Weights of a small multi-label image tagger.
Model: arch vit, activation swiglu.
Training: 22400 steps, batches of 64.
Data: trained on small renderings of single solids in any pose, 3.6 epochs.
Rows from block 5 of a small multi-label image tagger, named by matrix and row number. Rows with one number belong to one neuron. Each number is 128 + 24 x the weight over its row's rms, rounded and kept within 0 to 255. All counts start at 0. Numbers have three digits each.
After each neuron's rows are labels from the 100 images, of 14976, where the neuron reaches its largest size: "top examples" is what is common among them. Only what is clearly more common there than usual is listed. The data: small renderings of single solids in any pose. In brackets: how many of the 100.
# gate: MLP gate (model.blocks.5.mlp.gate.weight, 672x256), inputs 172-255
# fc1: MLP up (model.blocks.5.mlp.fc1.weight, 672x256), inputs 172-255
# fc2: MLP down (model.blocks.5.mlp.fc2.weight, 256x672, transposed), outputs 172-255

gate.601:108134133095107095167158106132090150105179109128120147130137133142135140149141095113127125142146089141111095094120092141123043150129125122124137116166092114100108110120126154110152111146151138082148146111132116138173134112154132139143110110121154156114
fc1.601:103109118135124124097144121148112129118105123131137112089106065117069116170153115176114110152104152113150144087127130169108144150119160099150148127125108129149161087110166090100139128125135158142165150169135143118130155108183125171151125153152093144141
fc2.601:137119143138110181126150129103094155123133185112107141132149086106142128155152142116171135139120119145161129108124137116160106124152139075139165162183160096117119165171107144110147126149113110133106115146068141119077094152178105129169100123138137132146
top examples: metallic (92)

gate.18:165108103136123103178129108100131114137148118123118123162146121128139133167117113126143132172133098105117114148126165125135088125158149153141157114093127114125137172122115153152111120121098124149143158124176118095140124133137139083117108102112114145120
fc1.18:090173113165070141108127134109137138103156159148094145136078151141129123112155152129129136174160094125100104139143107126108099144115165114116084117137098131117086133124143127116168097122167129123126153112095140156107142107169113105110120115133098152099
fc2.18:077148118096084150165149117114119163112114146087127132098117127167140111153142119129124134158163154100115104160135132114148136109154157105136122154157110124154076137161090119095113150098102112132107151147101113123107142159100172145140158117149140147179
top examples: spring (35); cube frame (27)

gate.273:158122175125158131094141132103134177109148172168112155150080107113117122147111162130155157123117148136161113117127195134168156129143151122087152131167161130111154147109118145137145110098152139119103091120124135086163124087157096159093123095130148136132
fc1.273:096137116125088107168161114156112114082146097147145155125116143162098167150104088116149089163153124072122106111145096110117110104135110112151136142145111136108133127117099135104091162101178118096089111117107099147136085115140095131142149148115079156107
fc2.273:140164125136112133134146102145127127106084127189105079145139126062141090138095141060140121158146121146128107110147125126152093115143116159147110152100142142085097108124111133125150139128137120130117076123129126149102143145144140084149125122109129150114
top examples: teal (37)

gate.340:139138124101156150129123088160181115106130117155148129171101127095131174109121119134166138164087119119181128087114138155131112141117174183139112153123175145161165176134081148116139125146075152064122161156130117116130140126088148134131148125135135133137
fc1.340:127118127118165101134146106115138143086121134108137099125142141101141130127179157123169140146134155123154118152095107146120099086103141118151132136117149084101129126141076117184135105103110136152121131097120127100088161173157163165107105172099097125115
fc2.340:138102127119130113125121142138097135123149147123042126145154123110126106120139100163123154136150104121155113133125090113125129151089183143088129093100159109129101133150104136144091113129137119132070112169165111152123067126108162119125092148111156073130
top examples: grey (27)

gate.178:102180090129135140138153154140110102115101164174175181152150111110137169114112163134116125114176140129069095100171113154136121136143116128124144145156098124127086083144144125167107119126122150128176134129134103116168173109113149114141110148139142156130
fc1.178:191090074106122165101114129145158113135117126105156163110127137155108145143123119091098076136112113115130135141117105128098125137133166122123157109151164130134124152159095165090157155122147103141119148126131122163075142136113093154127131150108100119120
fc2.178:118115150127110126111128147170117171172120169155158082144140123112153137121132107122131103109114147105129111153146073127099125140139128138128111125152112156146168126160116095117141118168137128118126118125103169122107123115160150140168136157128135144149
top examples: red (26)

gate.552:116131117108134146119148132144100105164135127145160147151093168130099144145102118062152113108141121080105131138129127130160205149152116096120112138116097134103133100103111072119136095082158125152096144125125136155105184090110133112160121099137106100142
fc1.552:134142091124139160109105120148145168137114159126095137119128138122173095188144122098141135160093159153110116106102169123145107120137113149086140125139118171149191104160097132126145122093142103115142118118125143094101111174131132149126108141140106109138
fc2.552:149165126126149147119181143116151112099114135147133122134183159153043122147141147145094132131160102148085116106151159147165106156114104140179113092134138132116115107125099098126121123147134098110116110127154140093132135096159127113126127148123114118134
top examples: teal (34)

gate.448:078113204111147131173128114137115137116090127119114160123162120147081121141143155113144122098112112164115172105161179138151125112112116139137147145132121113124113143113126124132174122086139124165121075112147109142152145113151150102118138139177109131159
fc1.448:153124111132133148097183105137122121154131123130134144145112152115090136106095133117124123098136133117116181113071066195138167112127113147134124135143139066145123146095167125116135115081169105111101135139096145134139177121077091148148171091106136148085
fc2.448:080133157117162118103104114170121156129112148156157116133156110131152121142174139086077112086102137127120144053141155126148138083150141151134120121134128133115133125133107135144100107127136119115124110126098114151123119099122148127139132123167136125120
top examples: spring (67)

gate.61:113122102144144114117125117103111144167118159105138115141094120121117155100159134094138200133142128100119118097158168150165135102128131106125139125160123149149120113155152157126111139142120069153117129144079175132108145169139139112141140139111165120093
fc1.61:162075115127089126119118130146119089094080096148155151147136116075146156149123105111128115124135093105120126116131161125090123139115140101139140094133127132130127183110125117173130152105173127151108146108145113135143146108095100102149108121162151125146
fc2.61:125145099157131120131113165127101139145146129102101126124133148119104153133140132091147126109135140124096164115081139173124094142146126150106157072162147160144162110132159123098124073117129119094161100096093146142118138112125143128117101152146118145152
top examples: grey (26)

gate.309:155117108114143124175152164061099120111119134131147152103164127186092105142118113097119103102124114150137145140119140115130132091182168084117121161094128103124110092124126093125138119110153075146123114131122129090153090114119153186129160162130139175101
fc1.309:131183127136120149167089146149107142131163084141162117131106138144104071106177118088127113150092070087094107148140119108138144126134098120130147152116148139129173116083094130155151103087137165122146144185146137153146116189104090117150130077172133161112
fc2.309:118098132165092152118137142158140136136171140110133131110122110121163118124118168133153127119128114113128129179129121153093130154127096125132169105125128148079175138118154081159168166110158167120180099114111077128173163163123123084134089134141134122115
top examples: metallic (62)

gate.87:128164180152161161118119106138145109180141110147146139145128151127145117112148141119107121135148150124126099121145137155116116166090111155142143101108094122120127115131070146123141106101087141127123122140144144136110076105134120103156144090065140118163
fc1.87:135137120110117125122139109137160138132123123112118133118133131098109110148127136159126118120134134152150121121134136176131159128114131132134107140119120124079119117126142148172163134128123126139159106153116096188104118099151095142152141125120130147131
fc2.87:119153175099140083131126140136130136122118139126088148097115130153095138110136099108120171104123104144139163086105130180163119111150142119116134122149122136124127105056141128138145097146117127105138109127133128105121135107150114143113149111142117101117
top examples: black (45)

gate.21:133123130170116152145127129139133152106165086135120134098141106099185128143125118121123136128091172122151139111096153127093103165165119127126118121112110085131160156109119138131119124153152105133119151140111136125101138161082095154103125103110094143132
fc1.21:122149138067168147098087124115124131158153114102116132163096130111134148110106119133106135161101149141092124108112115139108170152119116113120112125140111087148143127165091140131100072118122149123125070131128130122113173155149095108157178110084147132192
fc2.21:125079077144130143125083135153126155132090145148124142103124126142136103142126130112122079148111110158133143145117127145096114144128160177132073141135139119141125108127092146103156125122134104136111157105114122161146094148134132115076078168092200147134
top examples: red (37)

gate.187:142177165098102118109165143114116121090142132141146134138127103123105139110143153119162100139141146155148110167177103110119126141109142098097110094126078161133112140122167118126162140146141097150125129121125102132173138148131119087087126101132134120131
fc1.187:086127104188138140124135086115154114102145118111088182134144160051121110158126097155133145107135121103089105147130105116137143131104142128083089111123136101123076143142146157151165133140139149127119093161132134095170117142128124117153128124169083146110
fc2.187:122144100103104140165135118141126132109134104147127126106152098084140152133093107131101101109103134119098171126118094188112151102130149114134148124119147090142090128137113152130124104107167116152073149121124123096170157090120121111168157122125113119154
top examples: dotted (36)

gate.156:117069133132137156151153127124152138111075132110145154129136167119108098148150115128157119114121141132140119150114123095115109170130150129152114132114131172127128107118112101080130138165137089141086154149142129122138103077117135143137108157139129174122
fc1.156:117138179119127127137102112136163126157127117147105089136147118090123104095138119123138170125183137143125103115102115115168125154085106070138104135163139162107167118121095151095125172087087130125134142089148099128125117147112127154114154125130141136142
fc2.156:142181122076109116116167111132141136120135144125129139171127106104147139141108116108181143104134126112141141124121146120114098132143183124124105144100155122105168116127151181120145127116128160138170140156139159148158136126115157142178109103139124127117
top examples: grey (32); black (28)

gate.460:118163115138137144141120115189149123151081141158123090147143156133146160131115151139095127155129109165170102153183152149117172123102150155112173121091121125183138158143123141146114119144086133093121136139101119083096132123093144124099175112093155144153
fc1.460:180152122109131160176104117106105121152154152105099127097123139122167144101123184140141131159143125113178141103095105145110101151137184130079118123142132168122093123130117116138147153113107090123143175116127128163158103101134126152169103145131082098133
fc2.460:140177142143086136163124102134133127112085131121094122094137133122112100145105081165165125171099131118184140139136140113148125139125129165127089138136140106157128095115113155103139128111115102087111098096119093092165095146125163127133152146122106107139
top examples: grey (36); black (27)

gate.519:118083096102141105157128126106153073140109147147126136191074137138104109158086116132143104140121113120129135066100150141107107103100120078117123082104148111094128071120149144096145091146166100156141151146134090154120161115132127134125130137162139102142
fc1.519:144159103115154136119102104109102110121096166106103145149112120146108152119143120146132145152134161111135124129124136128088146123177158136103121126073073150138082143149125140093133162112110081139169131094139103138154102101150144094118129144144131117109
fc2.519:112134130153114104157160110159129164109066155162118119136155080105091113122153125135142097100136156139118123137129114124164126127115108141135127115121111123126167139115170146118082150111133130155084126152116116128053142141125133109158111094116196164162
top examples: spring (49)

gate.655:171153130150147096143100142147116131120140161129138132162118081123114117120093112141119080144184123132082127071083096129132124121109144102124127105120085144120118113116127129131150100112113113122180088107127120154155146169109153129107151167104117090088
fc1.655:097147155124124090118105118085107149115092122116129126195129135133130100134112143101102169122141148129117115118131135129110101117178142129106112134101115083182128169153169125154115101155142121149147133125172141144084127147123114100125116101136144103115
fc2.655:053136113144136159143127108111112139155170135141121151162115126121124154148155105094122164131145124103128130143129143143154132146098145157139175130101079104132145180133139128139099128167093151095103136126146121085132117091132110132134133126138077132129
top examples: spring (43)

gate.430:128113115110118107174117078132161175103121099121119103138145149173167094144157127137128136141159182124090142146118132088119083093113146142158167179118131168154145101092077112125085137159129183103085125115147125080133132092125099119144160147103137124128
fc1.430:092117130167147139117111127101099121173200176156116146144122145141129102142136113138159126105143139161099144149143119151138127140128146145115104135126118135106153148127111146136110095091148119145102127126110141151119139137149177089111122118187130153161
fc2.430:154121096180154139124099111121151145116111139092129085142173159156104137131132053098145119104101140141152162158079131050100095129154120138146098112137098095130179119167110104092115113127145144146108143125105152127109154125115170119139090104130107168110
top examples: red (31)

gate.656:125098120113143120158117118099110098122183095141155091117114115170103121158163116098145119118097118133121117147175099139132120153096121119113143149180106166158113115161127147149138123125108119153145128169111135096152131119114090101113076140099104081108
fc1.656:128123116114093123106108126123156111132151141140154133151092142137120145130150144150208132129124149118157114117129116097144081113165119143113101118072184136128108093085110149105144086126106104113103072084146128156095092103110099137159112179139108140127
fc2.656:126136099117086081148110140162119106141152127126100083137129110168145136121113111165119117124150167137124179134149153125103112152103139133127146132148121135150113115130129126166147140137112125079124146090126127147100078137155085117117104145099108133150
top examples: teal (27)

gate.558:135141112148147133189109124144142126135123083124149141158135117148040125094137093139092130134128132144147150091179153112155111097069162081169102111117140148122116138149100092124123129147114168091097109157152158134120127136128116136127176098106128115131
fc1.558:135131142145147155100173118142128133160134127162104171107138135160138110098138159111106131125128148144148154161131134092099123116096094107117167129158138145161127140112146112067145190077152186191137127141117093146153136110109151168130111145135161070082
fc2.558:109139116107138160192139113156127118092125098153125070113095134113174102136133119124134102101125081095102157149129147116117106148135147124101102126114113097124154099118068108087145137166124192127094123073136163128195156153115102163116160073139129127130
top examples: striped (39); black (25)

gate.555:087111110142099135158093160128161143106130145142118193159121102178107132132147105127107168160140105153122116139117155165111150093123100110124118156135149108129139137106144144143158148120092148164162096161099113123090116112151158139123089123074093118114
fc1.555:117111156109107127119161115124135114110108141099138155131118102094153114151173144141095149071113157117146125152173111155115102117120116136092146102152125105109146119163115100127158164099111107125127103120128110089175138143131115099127054167132131117100
fc2.555:104126149141099139115105145139169136138110125080140161151158118128079133142098098083158121157139126148088150130131098148112142102127109133126135170098106108102114118104122142117130064092146096126114106112153151102109123168131116128114144118173150159133
top examples: striped (33)

gate.586:132142187137102126159125124081136090075052134130101117135142148136124117124108119122152087177143159138083144147106131177108182152164109103139133113091128131131125152135146123117175161147103125132121124111125123130136145065108119116118141114159091137072
fc1.586:112149088158142125160148094131087149125130131128118124117124123136109133065138159164115155117114096125165120154123109124101120099147105144153138139100089150166101135141179087125141124122123201132153141141094099112099160138141131106100111100148091147127
fc2.586:102167126106154149105100103137124111133121097129145083121127123145128089140127096101177105114124099100163122146116108145166135119141120080128097105123137125139103178091128141118113158139116139156127182116146094127124150141128138107128124156162142095112
top examples: striped (44); black (43); grey (27)

gate.119:143111133172115153120104145096144134163143167107125132129109143091115114135130130096156144117125159129114161132137148116093111134155121122116119121108147169154127114089120135109129115109088092100134102142108154196136143120086162122173147175104131123088
fc1.119:143145139109122075115127122146148109129131127147165155089125132156135149135146107158127134133145131146148123153126126124139127137136143161156121153169128136103119111133155135092090185154090120105153129083114136139147155120106103158166127164134132076118
fc2.119:116121145175146102133175118149110112153114136110131131098112119119116166095132108133139164189137189107162134086105120087181152101148107122111129102100104152105141118116145131131164108126146117104122148120131093153132111147107111159142159085155149144154
top examples: red (29)

gate.399:138143157146135116156115116116086091101123080168150136154106132156113141140114137147100132128134154178081142130168117140161175123152140086129123150138208085143108155163151101151110142096179111095118135124129138132140158107137108097121165170132104123112
fc1.399:094121125165129104089106141157144158152116145119102147091147118074145122167109119127129130119119130153098107156086197107144145150164140156138154115104155126121107145127144133112138144100094122131128141111154098153142141104099103128172136074163118143142
fc2.399:169150131145111140096128071124147131129129087144127121131128115129147139130121126186166147130177141168125108100084120083117144139117155161146136139197131136143126162130155165126160119116155118133110099122129133086107098179156129143139166123110118083104
top examples: grey (29); spring (28)

gate.652:134160131164125129124154134128157097164148094173088135144135086136130147121090146154134063136125113154110115108137133131123068106170117169154123128117091118138125098159111102162067135160159128111161110121095146114153085141097151113106100129155092155118
fc1.652:104103084160112113144190132144104181104123147110133137117127141128134139124093114160108116086142134185142131174128106096145132127145139139117072080148086127126153135115115117150081100151120111145136121112159168117167108125113088094138132120146113136105
fc2.652:143175185151120096151128120123064150130074144115171153119099122113108128161137106105124140160164142191122090142113157160130131139102131131146100141133146097136151120143107109132099153115123141165115178179138151129170141124167141116145111099135170126138
top examples: red (28)

gate.614:121171126156114137117105099128097140166132136147127123115072153116091160129121132177160132145126092141153095092163134141133100139132142125118160170089116147161102134063159157128111174104146138141153135105137136087136135130099116104137137112160081134145
fc1.614:134149128121133145098160147144121084164123141200136122132149211172109136108136115161122105151175154160168125139130132129102086119114118090134139135114128145141128081107141152136165118113125158170154111149154103092122143142153148147130133163137114107129
fc2.614:150129136175130187161130103103137140136144146081099124109108134124116106120155110134110117158096138121087162157108100101139138133145130113117125125115153121116163169148094145090117092138122107112045104107150136089144163145110122073150161136118100108117
top examples: grey (39)

gate.572:140143112141095121120103089122136146146105131142144140121112128112101128106092143148103174145119105157124144118149145153130127090135097134136146172084103149156101146123109130132136195120145113133122120094110061145114129085158098079143157143095130119138
fc1.572:124136113107168122125100113179170080138159117137128095105128114160143132127133130095125113149127166144119162149082149073162137116160125180103120144131138129156128115128084084095154135116144110139118114131104150107118116147120131085133146103108113135128
fc2.572:132156104114091131120125150110167153150125151125071087090142125116160123122128194157141152177116117121117115136143142148156175132149093116099141118171090173125109129188116156135145131144133138159108137164165183137121124082106130153091105103122152163139
top examples: striped (28)

gate.332:143108076118133100102143151103155101128130132113142121096157113160182114125150132090149122140124127150134109099167092142123138156121119148078128140108113141114168107106130070127124130116120104166103148158130140122147165117147140080129096119148164126090
fc1.332:131148156112127117105102122161137108167112120152134107144139131110124134111125119082141134144090101130125136075128140146145090123126116118126161107135120193115154153145128153114138136119171095106102115159128164134131172127141111139148168117077153183133
fc2.332:128131101152129171112147166151128124099135131148042117143125147165155164152119141167117128137116113080158129102141125106152119119098145139110148127135118147127121131128159107128144092130096167120140172204120110152117141100098172116131184111138141121095
top examples: orange (25)

gate.5:125116139161151072144131127092134101133082134145157123169110104111114094148151126087178090144112136060079153133098145120101140137128144113139177114052138119166124146105125122111131106157164142120119127124180134100126111107117135135160148108117129129126
fc1.5:152158085134060116170144112130160122145146106150104130150113122138152090151106141111092127148117121172177124127155148156095150109097150147125105144119167144134104120132174091135113123109110105155130125153113119081174180136134161090121139089115099142114
fc2.5:154165108155140156125141106136100142147093120138133113072114133148136145088110078096079127135125134145123127155149174125120133109142102139128141094131121139122118102117180115121136145123153088068123084082115198135166163088166120075154124126086093159158
top examples: spring (32); white (30)

gate.314:142160089121125110136142115132115133137164089141129116141120154117138112132062128089134160140137133137069153119154096097128138100139159156071163137118124125143120129145112131125134121101147138142133131156125138077145133132167120127109146141162122109114
fc1.314:116111124106125115154146166116143115142133172105115113121152141125148097116146104119140148123123151091147138139089121136099145094157099156144136088120152111141165151129162123119125171124105128121147171125156055152102130082113069122106108150115135149175
fc2.314:118107161153137162110139130139114144157138128147127127112087164111139127127133082146118112131127169126181119195123145138144141157125136166124112207138116161145146123135145161106121155135119143167123119100122100084088125171138105145128152154136115158161
top examples: dotted (29)

gate.253:115146131132088155114092099143195118125128117144129136144159135131084119120162110140133090095122116114160136105107146149100100191102098133095109092140149143138125136145156117165161117136142141172138126128186164153143127120101153128151103143107147110123
fc1.253:117125127121112146153096169167134125102151139097119099114164167121141157127128102075151138088139118138147112123115126097136105149146090148136123142126132101181119168123125108107117128111120059096160117145111100122131124156111150135166137125130144085143
fc2.253:115104153147104148126092087166130155107121121070084134103178148113123111131116119143109135090105135116136101164150109140098106129123137091167139112157144128168131136129067089128119117140127179152160106089162121109110129164130153145100123128095088139122
top examples: teal (26)

gate.374:124171142143122126145128141146186136136144118145152170131137179118090084131145100099132130087172122139131112144108165110135089163137153169114120139112146111126098154135111108103147154112113096115140141102113119161112116120121139125157110099142107093124
fc1.374:166107136129159067140137132110122136151130146131098148132139132148121113138144117136159130131127136139101119079141087130126123135111165112131119145172152190125142164161131134103144122105140134137099130129154123133094115143161125131173137183094134140154
fc2.374:105159103114106127121149095111153122072121138176154134152104124116141118131141111098139105133111111130144128143120179097130117157116150108147137114116117127139147123101118116166111138093165146109135108123183082113143141067159078052123127104136141128136
top examples: metallic (70); brown (28); orange (27)

gate.429:130131172123108118148177153135084141098157116145148149166099177144135136149161127102131123094129117132149136175117143139101128169127135138198160096124107118175164137077146126175184133157143127154119096145132116085115114135157177120102157136141090140100
fc1.429:107153107137162117146161117161137142120084152148151108144131122179148128174110118079124098115145115135132139127152156129118119118143098116150146143157128105109145137143166118068123126195117107096162110156148127185105131169145109091135127137149135184113
fc2.429:116116124159134134172135100112149156170146169110119107184120101154113152126158141152109176124131156162127142095143099120115134145120149149128140105164110153088116125146120117126119082154119163133139133170138119124124106147166105120119121117127110116145
top examples: spring (40)

gate.368:163129087125146103114132143149184144155105108146079147143088077117096166134119143160132110098139166119141147184157129135094138129097161112150165108134086141140163151114148150125134155133167134112115126098122112127134111123146135132146138168153154158093
fc1.368:099123184095084108160109168162140113118114119108165121104174119131099105156133084123112136125125101117116140164127126134135113090156123147164092116102136160118170125138125118089146120120110171090142102128124096134130127110131132094095122126130163138108
fc2.368:091147127168147149117170180127153108099085153129139157134137159132085145119178101091119131102138144155140115117099112138094159148167169125092122127121088106121123091152099112125161136110144182113117136109135097115145143154127111165090130075106132135117
top examples: dotted (28)

gate.570:165159089147111112115144115104117148127102159140127107148128130139081121150117113132121130130090143101120126136131155156104187147147103131135152102103115148191151151129138118141103126125122078119197166072139152122117118137089135112125119131133094120106
fc1.570:128150126110113116109109142110126184142148119135089155131129114114122118132142120117125103123121175095119117169133120131122170085110109109104175120096158120144126139139147099109112115146125154150096127082104100149131144119109147101133100081156129160140
fc2.570:152117119163133109139144116073136150107123115122096144135140132133120154149107141135118121124162136121137107132112135149149118154131142129145154141109072135149137127168139115113109093134156136111164089104119113115167145143162180169104195119141093134126
top examples: dotted (36)

gate.76:091137090138131133131150151110108082113140130160143159126093136166138112160128099103191121148118145136093075136130136157159129149123177133169103072111107116082143141123110130135110136104118131128141096141127145146140114061110104137121084143113121125168
fc1.76:131136125142136150171069125117122088110103139123114131139136119108129110118152126152127122150142151121139124115154147119145130103137127144098157131141143107182139129098130108123105082140128131118129107161158111132130176103108140158107145145171105105100
fc2.76:162159136128109140148148112156133098122089141119159154116113123132094113127144145133133151142137147128088081153144159163113157120147150130169134094202139098110172124113095092167104133132091167120097151137139091110147142092107147113154144167143132122143
top examples: metallic (60)

gate.473:167091136128118118142110124163135122114140139140139150130158092145094145131138125101142136099145163134106117104150101125108076136101122088143101120154092158111088120127123149134146121120146157131144121151160080093163140128113178127155110130104130125126
fc1.473:115115122126108149111118127164140061186151095157133171103120119159112111159123181185121136155109151116138130168102073137150111141125192105150147136131084133117143117137093082138155138116102139143101132138120134089152142128125107156115158163138102142185
fc2.473:161137124078141109106150123139120140105117127169116158142172085145132135149113134140092155112102121134127197155135136173102129142114111146131169152105142132137166117111123127083099150121110162096116170130148122185119125128155114168122117117156108124172
top examples: red (25)

gate.22:131137103121107137166128115158141135164107116066144094157127140113127121098149128081152133140112138155130154113138163135120115125154142116121168111122134129061141153113118142176131115137149096120157126101163153096122095173133125122108126145139113090160
fc1.22:106095170112107115147105058137119136120110123173133146138180139083111165137172136110153163157098104136173151126144116135127098137096103120125115115125113135126122156109123145140127104143148151135181117122082144113117186133174125080105093086114104113122
fc2.22:115125145129161121082167143138172138132156124124103127111141128119146170108136127143152090179118146102136102077169170173141141160127114096099173129129089131101148130107131129143107131180100139099140133114122094145157149131162125117092076120152124155121
top examples: orange (50)

gate.561:083141132130095111137099128149122091140104141069134126122120122114116135140160143109154103138152121124086195164094128158128104082166161114135172125146127146080157114111141096120133128135174139098087121146104146122150138131130093124107168133114128146146
fc1.561:114162081103113142143122122125139176110161141128186138148167118113115109131140105139126122124096136114133158113134101101118147146117161167122145129144143154187107122112112102148182121121115113080138146124134105127155163149137108138141078111158133142114
fc2.561:125118137112143124146131101128079100134137176117093076126103102177147111108086106150166095110150110148097141156107112139131094145135162126126143110149131129148123131138099130142146135117122117148165104116130128063122135119110095085142092123148143119092
top examples: spring (50); cube frame (34)

gate.354:125135131143109138105124116149106109157135150122162139078135138153113098111128119128173089107096110132134113105115119126143170152094140131157148085152119088132149155147123109100131145098096101141106097143102160090148113157125144128141160122110130112160
fc1.354:121119124104115146082164126161148100156155072126110105142112126147110140086163122149132097128137161146158098147129137124141143118162124140126115155136126115128118144067150124138114148167088144131102142118124155133158147154158100088148131091148071096111
fc2.354:156072162124126118120107143116129178181140119177124157093176114116113144118127132089125149119112123149122154117157121072137130110124126122137165106118117154142122119145118099137137130089187105140148069117110130126158146123094146113102120120123136142123
top examples: black (30)

gate.322:126154128139128110120124106125088118107092146137167114139137123123126140142161121122123168093138153139129084163083186142108166149112122146107126152131147184089129095173193161134116127137137129104159096161126154131153094118115138152151100135134125082151
fc1.322:203101156104106097127126090119106156119088121089147166171141113122117160133110157112154103100116133164100149098109089170118113159100102081096152109160107114074086142121107118120135130129107150138134127107117125075102089110109102148102146105080138129177
fc2.322:120133139147112137120081134158154182102113125135168139091114137141140158159138121096137109149140159086118130145140143126084118140119140124124157125142049145101111095163108145112131117115160145134142118142076138119119124110119123103137134167105139129134
top examples: striped (36)

gate.28:111123087134110121113153093089141108111135128162149135111152190120108117129135131132135147177156089146151090103169137119122116152138112077149111133153129110144124142150167115138178151148114177148134132180129126095112108117090124149135107205133116109142
fc1.28:148126131112144154122128102141128172125165164137127142158073101087107116122176135112104166145139144125135141089148093072120112104092120131149144111188145161150158142091124149124106125109133135114110072164117123095132169135140086130165078139139129123128
fc2.28:138121086120149163116130113139153151110142133151149104123132127142158134118128096126089132130160113130141099161186099090160161131133144089106096165146081126087142096099156100173168108131104134144145136145151130119123136093141133169121148161147103160064
top examples: striped (39)

gate.408:124142121114121101148124088131128096150135080089200108088150140157125117134111146107144128146125062173123110123110109112076120108146119153098152115124176081119086075118131105153126133141145146122117115154078126157103158106137133141126106144130147103117
fc1.408:094158103132117134130131108096123152110125125141177123151162106116092098162126162112147162156100122144116175132175113092104114114141096105143143124129139137121136137125143127161106180126124195155134121129133109155111163147130119146121106143156103133119
fc2.408:111104120124126138141140103077156149133175116178150173153105110132121130121131127174090159131130089106142145149098122098144126129118168131132141119068158084145103132162167108160145148076105131113151185142112135135138132131120075113136115136112121113095
top examples: grey (37); white (36)

gate.74:137143148127135166115104141122129135153129130158090112133117086134124114148134179144100120138126181135107109120110136159109149112139127101060093126200147098144106101140077145166085146113113132145145116178124170121173140113105106122152109109148127170151
fc1.74:145126154119154133135143133113150115123123092085125112125175117106161097063149192128108139149127130112082134138103128169130105130151140114155142147162148169164120094129158081119143123119089129138163145120152113100122112135123127124180125134146165150102
fc2.74:126153121127095112150118113089124089128102102113138149158153142136114146111100120124140102126162134111096105132108102123128124134153170123107123112126131129162132147135180162112109146128115078112151109090160136140184162079081130163178128124147128123128
top examples: orange (33); sphere (28)

gate.597:120142156164164136166159105110140103129140116078135105163119149095133134138152111133137120124117124150166127110116092147158095156147096091163192138155117137107129107156149130139127178140129104105120143121146123137121135097154127127132130175148148123128
fc1.597:166114119125142140136115114110134118142093128088142129126144111122150095119118158138146104139148105128136089132135123115136080121137126126113107159138117152094132095200150174111118111147144170128123164145125120100147111147112116078137151149149119103140
fc2.597:135147145192118137132130142157085119098134086164107118142135151120153180108108152147134110137129119148132093123099147166135112109144149128147109190164072114142088094114158176130116141119109134145145101097124116134138154111093087129132137118166109120153
top examples: black (28); cube frame (27)

gate.604:124086136123118166147143182137135099123108098138124111123106133112152120150138118102141161061111133173101139145162152085143109135135151115124112098135155097117120083123125128159154144113151142138201121144137101134105131127157106129097130151119147121094
fc1.604:144119129157109098119134138124120103128092066129156137163134135126119100127127100128112161126134076117108107127096087139150153152133085099156152120115146098135149162108107128112138081136124161109091127111130082103127118131148125130125115137145134134117
fc2.604:061127180095146119124112117120096154126154084096125127092124170119133123117109129191154115169146105097129143156089065144118121127160140107152147130112116110110121136106133115120117137114163079117149130095132099093109142125147131113096133128127153130137
top examples: white (46)